Rows from block 4, named by matrix and row number. Rows with one number belong to one channel. Each number is 128 + 32 x the weight over its row's rms, rounded and kept within 0 to 255. All counts start at 0. After the name is the row's rms in percent of the matrix's.
# convs0: first 3x3 conv (model.blocks.4.convs.0.weight, 96x96x3x3), inputs 16-23, a 3x3 kernel for each
# convs1: second 3x3 conv (model.blocks.4.convs.1.weight, 96x96x3x3, transposed), outputs 16-23, a 3x3 kernel for each
convs0.30 103 [155 129 185 131 108 189 130 154 102 148 150 137  87 110 130 148 148 216 114 132 128 104 162  94 118 140  61 115 109 129 134  94 140 156 162  97 117 164 162 116 158 105 137 104  92 164 167 117 135 126 102 149 191 108  93  77  61 125 131 110 169 182 116  99  96 186 130 135 131 137 101  95]
convs1.30 098 [ 94  55  99 150 103 149 128 167 103 179 127 151 115 149 127 138  76 126  61 177  82 171 162  83 133 141 128 142 163 100 143 165 102 145 135 138 146 102  88 226 178 108 124 159 153  98 110 139 169 128 156 152  80 154 123  96 109 102 108  67  72 118 178 117 123 112 125 102 153 142 117 102]
convs0.31 099 [140 152 105 133 111  62 126 100  99 127 123 143 154  98 124  68  83 102 149 113 136 137 139  80  80 133 131 143  72 180 123 120  80  88 151 130  88  94  84 101  37  97 167  98 131 112 153 202 150 162  85 105 170 111 114 162 171 100 116 111 131 159 127 152 157 107 178 130 157  86 102  88]
convs1.31 096 [180  97 104  71 126 108 109  72 192 120 140 129  80 109 120 119  74 158 175 119 121 146 131 178 109 200  82  76 138  75  81 133 142 169 115 152 148 193 159 126 121 113 131 166 132  88  86 117 130 115  98 108 109 195 153 164 123  64  68 113 156 111 137 133  93  95 124 137 165  98 133 151]
convs0.32 101 [ 75 143 155 104 115 130 169 126 107 106 121 151 170 163 134 116 132 128  96 111 121 139 130 128 158 160 128 165 126  94 124  94 122 169  89 122 147  92  79 133 167 120 152 155  67 157 128 115 113 120 141 143 154 166 209  90 121 142 204 184  64 149  72 132  73 145 158 119 143 105 147 120]
convs1.32 096 [140 146 116 143 141 113  90 106 114 148 165 102 160 115  98 103 196  95 129 127 137  92 111 100 122 164 152 149 159 120 171 165 145 120  94 175 134 135 129 140 149 185 178 194 157 112 108 125 101 151 151 105 116 158 108 134 163 144  94 102 131 142 155 170 132 119 108 142 117  81 141 130]
convs0.33 101 [140 157 141 108 188  98 133 126 119 169 131 120 138 117 153 160 132  70 115 122  98 137 112 151 132 105  58 186 131 146 108 126 143 123 118  86 104  77  96 101 143 155 123  98  50 152 146 125  64 218 173 129 143 151 144 150 204 140  97 147 152 164 141  79 111 168 100 123  93 110  97 105]
convs1.33 106 [118 152 122 106 123 177 141 179 153 172 105 163 174 134 115  81 109 118  75 122 143 155 112 170  75 118 164 157 118 115 104 110 102 142 161  84 161 144 139 103  83  93 184 116  88 135 150 159 164 117 101 133 144  71 155 164  60 116 137  93 133 148  92 148 190 161 166 129 131  67 129 117]
convs0.34 101 [136 130 128 118 116 153  78  66 137  57 146 102 143 127 117 146 102  97  81 122  99  87 127 131 117 110 108  80 151 141 114 125 133 167  98  98  93 141  86 174 128  63 102 165  61 119 107 150 114 144 194 134 111 133 110 127 124 107 115 179 116 129 139 155 166 151 102 206 121 154  80 154]
convs1.34 096 [ 93 162 142 138 104 160 117 168 186  83 107 132 107 134 162  98 165  88 108 106 161  43 127 128 114 144 130  69  95 164 141 139 144 113 132 102 104 134  61 113 150 158  99 116 208  91 100 119 123  43 120  70 138 141 141 158 129 140 156 116 125 132 153 162  99 140 145 133 117  70 110 134]
convs0.35 102 [121 170 102 124 187 187  82 160 165 142 133 133 107 141 175 104 124 116  90  98  60 102 102  95  92  90 116  85  76 127 149 128 128 108 108 130 126  87 121 158 134  95 102 173  67 152 105 132 126 165 139 134 126 113  78 171 131 130 117 128 116  94 118 110 162  97 139 146 145 118 125 185]
convs1.35 098 [125 115 135 118 146  87 113 135 115  77 103 188 139 139  68 158 140 123 156 125 123 123 136 100 118 119 162 142 118 114  50 112 135  45  77 132 194 132 204 154  66 152 143 171 207 149 103 131 148  94 115 129 131 118 155 165 131 127 170 101 116 123 162 122 161 167  82 149 155 170 167  66]
convs0.36 104 [151 110 138  95 128 114 170  89 111  56 105 149 206 134  98  60 161 129 114 114 136 163 149 145 156  72 104 152 194 147 225 120 129 171 120 134  79 105 129 135  68  92 132 145  59 169  62 184 190 116 185 111 154 212  96 183  76 127 106 122 157 175 167 141 144 147 151 115 210 164 131 166]
convs1.36 099 [128 134 129  83 118  72 167  83 178 168  90 139 114 114  84  49 135  74 119 129 190 148 109 143 150 118  76 156 101 150 176 105 172 108 116 124 138 149 153 109 153 164 133 124 202  61 126  90  92 129 154  71 121 100 105  94 111 177  95 176 169 112 101 135 139 165 125 201 105 127 142 107]
convs0.37 101 [105 115 102 105 162 103  84 167  56 113 146 203 144 102 133 107 148 137  68 111  74 105  50 102 106 145 111 197 109 167  72  69  88 148 114 148  84 135 187  68 140 156 102 150 134 126 125 117  92 105 163 121  83 101 134 122 123  74  95  91 113 120 127  44  98 107  85  77 152 107 113 114]
convs1.37 102 [133  86  90 136 156 105 120 150 131 156 109 130 141 152 105 147 102 180 133 115 130 181 166 176 171 202 152 128  91 161  76 122 141 137 139  96 164 138 115 122 131 132  99 153 109 178 152 180 133  88 114  35 125 146 112 153 155 146 170 143  97 127 163  82 117  95 110  97 173 175 136 166]
convs0.38 098 [115 122 109 139  92 127 137 113 119 165 125 127 103 128 143 125 128  76 101 144  78 131 113 110 159 122  77  82 147  94 103  89 141 147 153 118 156  94 127 133 138 193 136 119 106  94  84 138  86 144 140 100  96 115 119  84  99  97  96 150 123 161 116 139 158 159 112 152  96 165 159 133]
convs1.38 100 [169 145  71 115  63 157 126 168 188  96 146  89 189  80  86 163 140 112 147 117 128 143 112  93 164 166 203 144 120 144 114  78  83  84 192 182 158 109  87 114  99 126 165 131 126 202  98 113  97 171  16  98 205 114 180  75 148 165 108 158 133 153 134 138  75 106 171 179  55 159 101 189]
convs0.39 093 [118 120  61  85 132 121 128 130  82 107  85 110 104 158 133 130 152  97 151 102 101 173 132 129 128  37 132 137 134 151 106 143 166 106 161 142 155  95  86 119 165  93 131  84  70 164 146 117 126 100 108  49  90 108  86 145 121 171 122 129 205 119 128 191 200 147 118 145 145 156 160 128]
convs1.39 097 [156 105 106 122 113 142 159 129  93 111 111 121 131  73  91  92 154 103 183 118  99 123 143  94 134 158 166 163 135 118  96 121 140 120 156 172 116 112 163 132 104  99 109 165  98 136 137 109 113  96 101  99 114 102 191  80 192 182 152 134 155  90 173 123 109 102 119 112 154 102 108 135]
convs0.40 101 [139 161  82 213  85  54 117 123 128 161  37 133  87 175  75 110  96  90 140 105 139 101 156 140 118 138 122 131  95 150  38  75  81 134 149 137 175 135 208 158 139 155 145 150 177 186 146 136 167 127 178 218 207  91 173  83 139 155  72 168 115 117 120  74 140 131 129 199  98 128 124 169]
convs1.40 096 [175  67 212 105 196  94 107 104 202 193 127 131 150 111 100  49 115  95 155 113 120  99 190 143 114 112  95 141 172 171  95 145 155 170  91 148 168  88 106 154  83  92  67 100  91 156 132 122 152  86  83 180 109  91 120  96 181 151 131 102 217 155 167 134 151 126 128 114 123 132 161 142]
convs0.41 098 [116 113  50  84 176 118  97 122 104 155 107  97 101  96 157 141 193 165  77 170 132  76 117 169 151 122 128 101  91  88  95 129 119 186 151 130 101 128 113 171 122 151 195 127 134 125 145 115 131 163 178 157  88 189 125  83 173 106 195 114  81 125  94 145 125 126 112  68 143 131 155  94]
convs1.41 097 [149 120 124 132 107 115 207 125  99  79 163 120 117  86 158  70 152  75 189 140 136 148 110 161 129 110 142  83 128 110 127 112 102  83 141 138  75 165 109 132 119  85 132 120 154 108 108  89 200 190 150 139 187 130 140 144 117 141 110 146 120 112 123 143 147  70  95 108 161 162 136 132]
convs0.42 100 [171 139 112 134 141  86 162 116 154  48  99 111 122 137 141  97  88 121 143 102 196 175 101 213 208 103 111 122 183 127  92 156 103 121 104 104  98 152 120  83 169 135 121 191 106 121 115 117  78 104 165 222  88 123 128 169 150 117 133 115 143 149 132  93 120 133 149 158 123 102 163 158]
convs1.42 097 [132 125 165 159 161 114 108  52 154 105 161 146 115 153 149 156  45 120 148 162 127 132  99 130 123 101 108 110 120 132 146 165 113 163  97 121 129 147 119 154  80  35 109 154 137  72 207  69 194 184 123 102 192 117  94 122 137 147 106 123 203 184 136  98 130 163 162 128  86 166 191 104]
convs0.43 098 [100 122 103 136  76 151 133 125 193 151 187 112 141 123 113 113 148 149 162 161 122 143 121 130  88 168 183 140 110 111 128 106 168 100 115 119 146 141 155 122 152 158 141 145 145 125 136 124  96 116 141  93 138 196  90 100 113 115 123 108 165 150 129 148 135 109  90 163 121 119  75  98]
convs1.43 101 [ 78 125 155 167 154  66  84 136  72  79 115 140  63 126 130  74 125  94 128 128  84 124  70 108 118 117  91 141 124 112 143  93 138 142 167 168 132 109  75  88 134 127 146 139 171  59 147 123  90 130 170 161 153 133 137 148 129 106 114 160 147  96 103 165 118 107 136 140 155 170  93 112]
convs0.44 097 [120 206 140 186 119 117 138 120 137 131 106 150 160 113  98 142 172 157 122 198 178 145 115  70 110 166 115 119 105  92 105 117 115 138 201 123 140 139 143 186 112 102 128  70 166 108 120  79  78 142 133 114 158 120 137 139 173 153 144 112 153 220 199 151 126 180 143 139 152 114 186 104]
convs1.44 098 [ 89 172 122 128 174 149 126 109 148  89 126  88 151  97 108 110  79 141 182 115 165 160 129 191 150  99 110 144 152 138 119 113 134 177 118 136 141 191 134 129 142 138 122 124 117  61 121 132  95 175 111  47  96 128 141 101 128  86 123 136 171 170 145 110 173  66 122 150 178  93 146  48]
convs0.45 100 [107 112 187 132 116 125 108 160 129 103 123 115 122 101 127 113 145 134  98 146 104  57  79 124 146 108 107 141 106  70 170  69 122  97 177  91 106 115 133  77 133 149 144  79 118 188 153 146 139 178 161  87  93  92 146 119 106 187 196  82 146  60 133 113 158 108 132 139 150  89 100 145]
convs1.45 105 [ 61 105 122 156 177 168  78 133 186 140 191 125 113  92 149 108 179 115 145 168 130 124 133 170  68 151  90 143 162 104 160 104 122  83 135 132  89 100 172 190 115 151  63  89  65  82 120 165 126 124 104 132 135 165 144 138 148 106 172  83 110 132 109 103 127  97 101 103 119 128 102  87]
convs0.46 097 [121 105  98 173  86 117 113  82 142 121  79 114 130  91  83 161 132 140 157 143 158 194 191 151  97 132 158 112 111 136  83 182 167  83 145 155 164 120 128 150 144 106 177 174 119 143 172 155 120 106 185  64  88 105 146 140 152 123  77  85 121 123 169 154 175 135 141 128  94 188 107 126]
convs1.46 099 [137 121 194 150 184  99 131 119 118 137 171 115 117 155 178  96 155 154 152 145 150 120 167  84 119 162 126 121 183  43  51 169 118 104 123 131 119 135 139 125 124 150 111 164  90 123 113  89 155 100 144  95 152 114 124 143  87 119 122 163 153 163 127 114 168 150 215 146 122 136 130 156]
convs0.47 098 [ 97 156  85  96  80 103  90 144  88 145 116  83 146 191 118 144  96 111 137 178 175 168 140  70 140 103  73 161 165 145  76 130  47 126 105 106 168 187 119 177  98 147 146 112 196  84 171 138 103 114 101 122  66 153  92 134 182 159 129 117 100 186 152 141 143 198 181 125 108 163 158 140]
convs1.47 100 [143 118 151 118  91 143 109 153 159  79 152 114  91  94 118 176 144  77  99 141 177 106  79 128 144 166 157  80 167 132  81 131 133 189 119 132 164 162 104 131 157  42 160 186 196  58 121 122 114  96  89  81 120 117 116 166 117 159 189  78 118 173  99 141 137  55  72 154  57 142 171 104]
convs0.48 100 [ 98 100 187 129 116 114 185 167 149 114 172 101 131 136 143 124 117 156 107 110 112 136 139 119 149  98 141 123 146 115  78 117 115 124 100  97  73 144 139  73 113  99 128 126 115  41  94 142 127  87 124  83 101 122  85 122 136 124  99  83 182 164 140  96 110 126 117  88 139  64 149 138]
convs1.48 109 [213 137 165 134  76 145 136  91 146 130 164  65 122 182 207 153 145 166  63 100 137 118  92 101 100 107  78 128  92 166  84 107 111 149 168 113 120  52  85 110  85  76 103  85  48 179 117 128 121  83 143 122 152 131 169 140 198 161 161 146 124 152  75 147  71  95 115 137  98 125 172 120]
convs0.49 099 [ 60 131 164 125 112  93 139 128 100 118 114 161 117 124 102 138 125  96  74 196 180 111 155 133 117 155 164  89  86 121 100 146  95 107 141 150 117 120  98 131 176 145 180 151 135 129  51 121 157 188  52 162 162 110 109 109 133 162 163 150 116 114 112 102 129 138  65 149 143 115 107 102]
convs1.49 101 [172 142 128 112  90  95 162 104 117 165 122 167 179 140 107 152  93 164 106  78  92 147 114  65  99 102  41 149  76  92 147 110 123 116 128 126 108  72 117 118  77 116 130  87 201 134 135 131 167 132 182 129 111 110 164 148  82  82 140  80 105  79 131 150  91  86 121 163 110  83  53 132]
convs0.50 100 [134 169 152  29 145 132 165  81 149 109 113 124 146  89 190 137 155 113  36  85 163 144  56 154  64 115 106 122 164 143 130 101 145 152 104  74  83 127 140 140 135 106 138  49 114 141  69  75 112 122 100 112  79 109 169 137 129  79 120 131  80 134 130 116  92 175  90 166 128 122 199 148]
convs1.50 098 [196 129 168 119  90  59 106 160  97 146 102  65 135 128 168  92 136 128 163  98 147  73 142 103 175 151 132 127 161 165 130 103 107  98  80 149  98  95 107 132 116 175 140 181 180 117 131 122 168 140 102  89 132 128 102  95  93 106 122 151 151 134 209 101 125 108 139  98 107  69 135  70]
convs0.51 108 [114 171 158 123  91 120 115  93 108 148 157 168 145 167 126 152 192  81 124 154  98 180 142 217 145 116 139  77  89 108 126  80 128  98  83 130 101 111 135 122 135 153 105 119 140 140  96 155 120 189 141 169  89 174  90 100  94  96 133 133  98  61 134  67 123  99 135 128 131  97 126 105]
convs1.51 115 [147 160 139 110 143 126 138  85  58  66  75 124 115 134  41 139 118 120  64  70 124  77 129 143 117 111 174 120 128 153 101 181 119  61 140 103 119 103 113 131  96  97 151 138  85 122 124  67 141  93 118 103 114 155 122 125 101 113 129 154  71 129  83 118 102  87 116 141  85 128 127  76]
convs0.52 103 [ 92  96 113 111 158  79 127 110 150 203 133  86 149 111 140 160 118 139  87 113 149 117 173  88 144  80 158  86 151 156 112 169 104 112 104 141 105 141 102 135 138 103 157 162 119 194 119 131 124 135 113 178 127 130 153 138 138 171  98 111 115 119 139 100 129 156 168  93 156 140 176 137]
convs1.52 101 [129 122 119 155 159 134 115 128 144 130 100 100 115  77 120  71 121 100 145 112 158  89 126 127 130 117 159  68 125 139 157 144 212  82  75 106 124 135 168 136 148 125 133 138 180 130 101 178 176 105 170  53 147 160  87 121 112 138 130 171 158 153  65 126 154 123 146 143 102 121 186 114]
convs0.53 105 [135 120  57 179 163 150 108 128 122 123 144 105 150 171  90 126  82 149 108 183 160 152 123  63 147 161 139 129 134 158 137 198 117 120 200  79  97 152 146 118 191 151 161 173 160 125 123 117 155 136 166 127 103 141  72 117 106  97 133  64 120 106  75  77 188  95 170 120 104 138 117 158]
convs1.53 100 [198 142 197  72 143  68  79 118 109 121 115 180 142  87 200 137 180  82 134  95 146  76 147 100 179 108 126 125 145 120 105 158 149  67  78 110 106  56  67 131 116 159 107 109  93 166  87  74 112 163 154 137 188 113 141 141 148  95 156 170  88 149  98 123 189 108 183 114 134 134 121  71]
convs0.54 099 [152 119 164 113 167 116 161  96 120 215 147 142 140 127 150 163 157 111 115  25 136 168 106 128  89 130 115 113  96 117  87 182 188  97 124  84  89 134 103  97  67 101 190 101  81 132 119 183 124 161 153 133 115 110  57 134  82  91  99 231 120 147 127 111 196 170 161 131 113 135 151 115]
convs1.54 101 [137 167  90 163 173 127  92 156  74 112 159 127 181 137 121 137 163  78  88 102  96 105 107 116  87 135 168 140 158 104  92 143 154 139 108 147 127  98  91  74 131 105 102 114 128 179  92 143 184 189 116 156 135 106 131 107 134  64 122 123 120  93 134  75 108 154 111 128 116 158 174  92]
convs0.55 100 [166 136 161  88 142 200 137 118 141  96 155 165 148 125  74 154 129 136 159 160  48 200 116  94 101  81  81 137 153 122 165 177  97 147 130 108 136 101 149 121 156 144  85 187 104 166 123  66 135 144  82 100 142 141 127 130 135 127  94  89 130 108 105 162 152 145 108 123  97 111 153  67]
convs1.55 100 [ 85 143 108 150  84 127 135 143  81 154 132 184 148 180 107 128 151 151  90  95  70 125 119 129 127 133 126 150 186 136 133 129 108 110  71  99 132 117 147 129 132 191 105 120 140 151 129 165 108 133  98 128 106 116 164 145 155 165 116 174 160 146 172 172  97 162 154 117 115 138 162  52]
convs0.56 101 [ 93 115  77 115 153  48 143  75  98 163 125 105 126 124 178 181 121 124 183 133 130 133 104 167 136 117 110 124 170 174  44 106 130  82 118 143 114 134 113  79 121 121  94  89 113  87 114 117 122 134  84  73 152 125 108 153 118 111 117  86 156 169 162 169 157 133 128 152 135 126 128  97]
convs1.56 093 [114 152 148 166 141 133 149 123 131 157 128  95 161 136 178 116 139 215 106 117 123 165 149 145  84 128 148  74  82 112 103  54 113  57 111  79 125  77 153  83  76 184  86 129 120 102 137 156 156 158 147 157 101 133 152 124 114 135 121 153 100  81 144  98  81 103 110 139 133  83 171 163]
convs0.57 100 [129  38 113 170 163 109 125 109 158 102 105 141 160 138 192 133  99 130  95 157 127 123 131 176 169  98 122 136 125 157 147 123 107 132 129  98 139 100 177  89  99 122 132  64 135 101 134 153 128 125 120 168 126 101 184 156 109 119 165 147 121 130 139  92  94  98 159 183 105 132 141 133]
convs1.57 096 [129 107 193  82 125 161  90 102 124 113 126 113 109  93  97 139 108 117 122 137 130 124 161 151 189 164 148 112 120 143 159 127 188 127 140 124 121 121  82 139 190 152 145 134 143 122 147 109  90 151 162 145 113 128 138  80  59  83 121 158  80  60 192 113 112 105  91 133 121 180 113 181]
convs0.58 102 [102 161 132  90 103 160 100 183  70 104 120 140 116  82 121 110 109 116 157  96 120 122 156 116 159 169 184 151 106 140 143 122 146 113 126 140 134 113  35 126  92 119  98 144 100 138 185 171 142 142 151 153 113 110 106 119 152 115 128 113  92 148  62 122  75 142 125 128 138 120 157 110]
convs1.58 102 [115  90 135  83 118 131 105 153 138  83 184 143 102  95 124  93  60 132 120 147 134 118 107 157 112 134 114  84 160 127 151  98 100 144  86  89  93 114 136  67 138 125 141 132 128 111  98 167 131 146  94 109  58 100 121 120  72 106 162 147  92  75 159  85 168 201 101 133  96  88 147  71]
convs0.59 098 [121 111 151 121  98 178 144  98 116 103 152 102 109 130  80 118 115 100 115 124 188 123 112 142 146 165 136 143  86 146  69 146  98  76 106 123  85 163 102  74 113 153 114 125  41 134 146 101 113 163 177 102 152 108  85 149 146 111 143 123 125 107 107 105 177 121 122 108 182  96  96 176]
convs1.59 098 [129 139 110  91 139 121 154 111  69  98 144 172 106  86 100  52 114 119 177 111 164 176 147  60 116 126 151 105 112 117 102 140 115  62 120  40 100  73 127 123 101 155  95 117 132  57 147 157 161  84 125 107 154 125  96 179 154 108 145 105 192  69 172  86  80 143 130 143 134 165 108  89]
convs0.60 107 [123  84  82 142 119  96 120 186 110 160 137 157 114 150 172 122 116 192 161 145 147 146 145 238  97  85 136 142 151 138 101 163 189 149 151 121  77 159 156 119 103 146 109 136 118 101 103 130 106 101 119 176 132  70 174 170 118 178 181 119 187 129 170 155 172  91  82  93  95 133  86 162]
convs1.60 106 [128  86 111 129  82 161 119  97  59 141 107 156 172 149 106 150 142 204 121 125  74 112 124 133 123  55  68  74 114 122  95 123  97 136 165 136 127 123 164 160 147 121 113 124 182  87 127 119 118 140 150 121 187 144 159 160 130 125 117 158 163 154 112  51 127 128 157  98 130  62 142  69]
convs0.61 100 [140 135 152 115 158  70  65  99 163  72  89  95 102 144 100 158 105 106 148 107 162 163 160 126 109  87 116 109 181  95 148  81 172 169 115 115  90 120 120 130 171 111  92 114 160 166 107 179 136 139  72  78 157 146 114 116 104 119 183 122 174  86  96 114 131  67 141 127  88 153 140  58]
convs1.61 097 [110 145 164  66 116 148 124 134 186 131  84 147 127 162  98 108  80 136 119 124 106 100 203 149 135 101 153 114 142 108 108 220 142 120  92 124 140 165 139  99 173 150 101  87 118 198  92 165 117 129 177 135  83 165 156 195 167 105 118 158 132  98  74 165 146 116 134 122 117 143 118 117]
convs0.62 102 [116 153 160 155 123 134 162 128 137 155  85  47 113 122 168 139  81  34 117  83  99 157 153 151 143 101 145 106 129  85 111 164 135  97 152 154 128 116  99 122 151  79 154 122 157 157 153 130 134 104 158 143 181 120 160 102 120 121  81 127  97 117 161 164 130 123 159 177 190 183 116  65]
convs1.62 102 [120 167 145  98 147 166 150 180 119 110  88 120  64 133  86 111 117 114 133  97 108 117 134  78 127 126  57 138 172 131 122 187 160 128 160 160 155  81  99 118 104 115  83 103  64 109 133  86  99 123 100 101 110 153 112  54 119 120 131  61 111 175 105 106 183 108 109 185 183 161 109  92]
convs0.63 102 [ 76 131 132 106  96 154 130 173 106  93 120  93 126  64 121  75 129  59 173 125 116 158 127 139 147 126 141 124 108  98 137 190 101  58 135 159 140  97 103  98  98 148 158 175  60 127  94 110 151  62 174 111 158 158 104 107 147 113 124 139 141 150 112 154 143 150 127 148 133  69 116  73]
convs1.63 100 [156  86 129 107 130 152  98  78 130 114 122 130 167 127 159  79 104 135 119  97 128 193 194 154 193  94 159 126  98 113 129 168 164 126 157 147 157 161 150  58 166 126 116 128 118 150 160 109 160 102 123 116 147  67  99 104 135  74  49 139 139 103 113 154 149 135 138 118 188 109 135 148]
convs0.64 101 [115 109 118 113 144 111  97 113 108 168 147 117 153 152 112 132 122 143 101 138 117 141  96 152 122  81  95 114 129 140 173 142  85 107 172 109 117 134 136 113 144 126 185 144 121 156 137  85 126 140 130  73 170 159 106 128 138 139 122 140 102 117 151 131 133  98 161  63 113 127  99 155]
convs1.64 100 [ 97 167 140 128 126 146  92 130 186 137 125 136 116 131 143 130 116  87 146  71 135 140 147  66 125 185 130 117 107 117 153 137 105  85 135  95  88 103 178 111 137 170 102  62 153 124 163  78 166 150 122 159 133 157  88 145 154 143 159 101 197 150 113 118 105 112  84 102 106 188 129 174]
convs0.65 096 [128 137 209 142  81  84 112 141 166 117  96 127 172 140  97 133 157 152 143 149 124 167  99 158  94 150 157 108 183 168 110 121  92 155 148 135 130 120 186 162 142 154 133 122 141 174 144  89 134 138 125 108 110 112 102 125 162 113 129 113 160 130 162  92 135 170 101 152 106 138 103 168]
convs1.65 099 [ 74  78 110 137 122 117 186 167 128 130 143 122  96 108 158 115  35 162  97  96 117 114 140 171 134 204 157 122  87  93  89 156 143 104  97  99  63 150 174 128 162 161  91 172 175 131 135 154  83 189 176 156 113 153 124 157  95 127 138 112 114 115 160  77 142 123 102 105 169  94 111  91]
convs0.66 099 [107 122 100 133 135  92 114 121  76  97 146 147 101  84 163 158  81 113 120 160 134 135 119 121 132 173 154 143 147 115 102 162 132  97 142 124 175 162 134 122  98  77 182  67 134 118 145 130 112 142 141  97  78 135 120 138 104 153 151 157 123 180 122 131 187 118 191 129 177 103 168  81]
convs1.66 096 [102  98 159 164 102  75 135 133  84 125 109  94 113 166 117  85  62 132 169 131 144 105 134 107 127 108 120  83 138 143 197 147 106 129 134 163 102 175  75 166  71 176 114 129  82 142 167  87 144 173 101  68 201 136  65 167  92  74 163 163 136 176 111 155 136 111 168 175 149  95 127 126]
convs0.67 098 [139  69  74 179 162 100 171 216 172 131 113 197  35 149  54 123  78 125 124 151 120  94 184 168  89 150 103 132 101 125 100 157 134 105 130 137 130  58 127 148  62 110 114 153 159 142 171 103 141 142 120  85 110 109  77  87 118  89 112 119 110  93 137 118 143 118 166  80 122 176 137 133]
convs1.67 105 [126 159 158 133 157 151 157 163 159 127 156 153 176 132  70 140 200 147 143 154 154  59 129 139 112 115 165 198 142 113 138 115 110 136 155 116 129 112 108 125  90 106  52 125  99 176 107 173 137 158 125 143 133 113  81 178 117 144 169 128 145 117 128 118 132 195 103 174 133 130 106  79]
convs0.68 101 [165 128 183  98 117 147 116 174 150  75 135 134 105 113  72  85 155 129 184 139 112 155 142 113 171  80  71 206 182 105 125 166 133 105 120  74 179 119 137 104 110 156 113 157 160 158 134 118 152 102 130 105 144 126 120 108 104 114 118 149 158 193 137 128 132  67 148 109 126 109 116 119]
convs1.68 100 [156 191  71 151  89 112  98  67 134 201 112 126 180 144 153  46 174 106 124 181 110 146 153 156 141 200 180 103  95 120 178  74 142 122  85 125 154 113 101 121 155 121 111 119  90 165 114 157 154  92 173 180 137 157 133 100  92 148 113 115  87 167  88 145 124  99  77 149 135 149 125  76]
convs0.69 109 [127  89 147 112 145  70 117 152 120 108 127  99 109 135 137 134 106 141 155 129 162 134 166 112 142 175 138 192 142 119 151 119 108 146 120 123 119  38 117  97 110 104  86 136  52  91 125 148 140 133 108  74 123  63 123 196 119 141 107 122 141 133 124 222 189 121 149  97 125 125  69  78]
convs1.69 107 [188 189 154 127 115 104 123 141 142 178 189 132 157 103 154 107 142 113  82  68 128 109 171  76  93 108 119  88 104  73 118 162 157 121 172  95 102 112 105 135 102 137 114 104 140 134 139 137 155  69 159 116 121 136  95  96  96 115 125 147 117 105  54 117  93 129 117 140 151 114  82 124]
convs0.70 096 [110  94 128 120 143  91  79 121 135 129  97 101 105  98 124 122 171  96 155 151 160 124 132  96 107  99  99 155 105  90 121 163 134 105 154 146 160  76 133 120 105 134 118 108 115 119  79 151 199 163 175 155  90 166 148  33 146 176 136 163 113 127 178 189 137 126  62  83 143 151 119 136]
convs1.70 098 [151 120 164 136 136 145 112 136 124 120 102 127 194 137 150 114 137 145 202 116 142 158 177 102 114 118 176 120 139 114  99 125 134 121 115  61  47 114 137  51 144  44 105 140 100 149 122 157 185 153 128 144 149 176  96 125 100 126  92 199 169 172 113 119 123  82 184 119  49 139 161  92]
convs0.71 100 [106 121  72 115  82 112  99 121 106 135  95  96  93 170  89 152  66 106 128 115  80 113  91 120 130 155  85 175 144 147 130 100 156 136  53 119  90  72  54 107  74 111  92 171 146 168 141 120 135 134 127 127 103  82 145 106 110 132 154 138 100 152 146  88 157 118 154 103 104  98  75 128]
convs1.71 101 [125  98 150  92  92  93 182 170 136  84  63 122 122 132 227 114 142 127  84 127 148 141 176 134 136 156  90 159 114 159  89 136 172 126 122  92 118  79  75 108 100 137 178 176  87 131 150 102 105 118 191 197 135 155 178  87 122  42  95 110  98 111 157 129 106 104  99  73 121 103 114  98]
convs0.72 100 [167 127 136 144 139 120 128 142 148  73 154 123 168  94 103 216 116 183 139 110 126 116 148  85 153 124 131  83 134 150 110 112  95 113 137 150 111 124 121 149  99 122  91 161 106 125 127 155 125 120 121  77 138  80 139 146 113 162 143 142 141 157 167 114 155 127 142  73 150 170 140  88]
convs1.72 098 [116 133 122 188 111 105 140  85 141 109 145 119 165 140 161 134 187 169 121 112 157 149 111 154 159 104 127 107 116 190 143 143 137 136 131 174 122  82 180  68 168 123  97  81 201 131  79 110  91  99 100 139 169 141 166 176 161 143 139 141 136 163  45 116  98 141 100 126 163  47 143  99]
convs0.73 101 [137 177 210 159 148 162  70 100 131 188 117 120 122  99 133  57 148 111 113 124 162 139 139 159 158 158 112  60 153 119 160 113 107  96 133 131 137 119 103  95 150 149 134  96 107 179 120 101 120  87  61 136 120  69  96  68 129 118 117 118 120 128 173 171 145 111 170  64 123 147 107  83]
convs1.73 099 [ 88  87 125 141 181 163 189 203 155 119 155 119 112  88 158 102 134 138 186  75 181 103 134 108 172 160 170 133 115 129  50 159 121 137  70  46  91 138 108 141 110 135  87  89 139  93 175 128 142 156 157 131 127 124 172 135 152 166 147 154 140 156 169  80 123 118 137 169 138 122 111 151]
convs0.74 102 [145 138 135 138 125 118 107 128  92 195 121 115 128 126 161 153 136 122 106 176 127 114 170 153 102 163 108 126 163 128 153  90 105 168  98 123  80 154 106  89 118  84 148  90 146 131 158 102 106 159  92 111 120 122 102 165 143 105  96  93 141 113 112 120 117 143 200 171 168 165 171 107]
convs1.74 096 [128 152 126  88 144 103  94 144 179 129  72 177 176  77  98  80 180  64 127 183 114 132 137 152  96 124 121 158 110 130 201  73 134 112 120  96 119 152  57 182 104 134 172 155 119 105 185 115  50 109 101 109  49 116 104 123 111 141 106  97 157 125 136 146 152 146 196  98 109 199 145 109]
convs0.75 099 [119 129  62 129 154 151 123 100 131  76 151 171 110 144 129 130 100 175 120 178  86 130 204 149 145 176 161 169 126 112 130  86 140 153 139 156 137 149  74 191 157 135 122 128 124 155  88 131 145 133 149 146 116  85 191 100 165 154  97 135 129 118 139 111  77 155 139 130 160 130 128  91]
convs1.75 100 [113 184 109 130  78 129 101 103 141 115  75 154 164 118 159  98 173 108 140  89 114 107 108 144  76 139 195  80 170 121 132 198 149 122 123 108 104 146 138 141 193 137 155 156 154  83 152 151 113 127 163 128 137 172 129  75 137 174 116 141 109 100  45 129 133 104  28 111  81 120  98  80]
convs0.76 100 [107 126 167 168 186  78 164 107  86  74  83 114 122 123 136  80 132 132 136  81 106 167 127 146 153 157  86  93 141  90 129 172 111  73  86 108 159 117  88 106 173 118 115  93  51 217 130 131 117  68 145 107 174 162 152 170 140 127  71 121 187 123  82 141 107 187 131 157 147 150 142 150]
convs1.76 098 [175 138 136  63 172 138 176 162 138 111  94 157 133 122  94  55 165 132  59 136 105 172 130 123  99 107  96 132 129 216 115 174 118 161 141 124  94 124 165  98 132 157 110 136 144 176 140 121 151 132 141 149 119 195 109 146 121  99  95 156 104 127 113 122 128 151 157 167 148 153  89 145]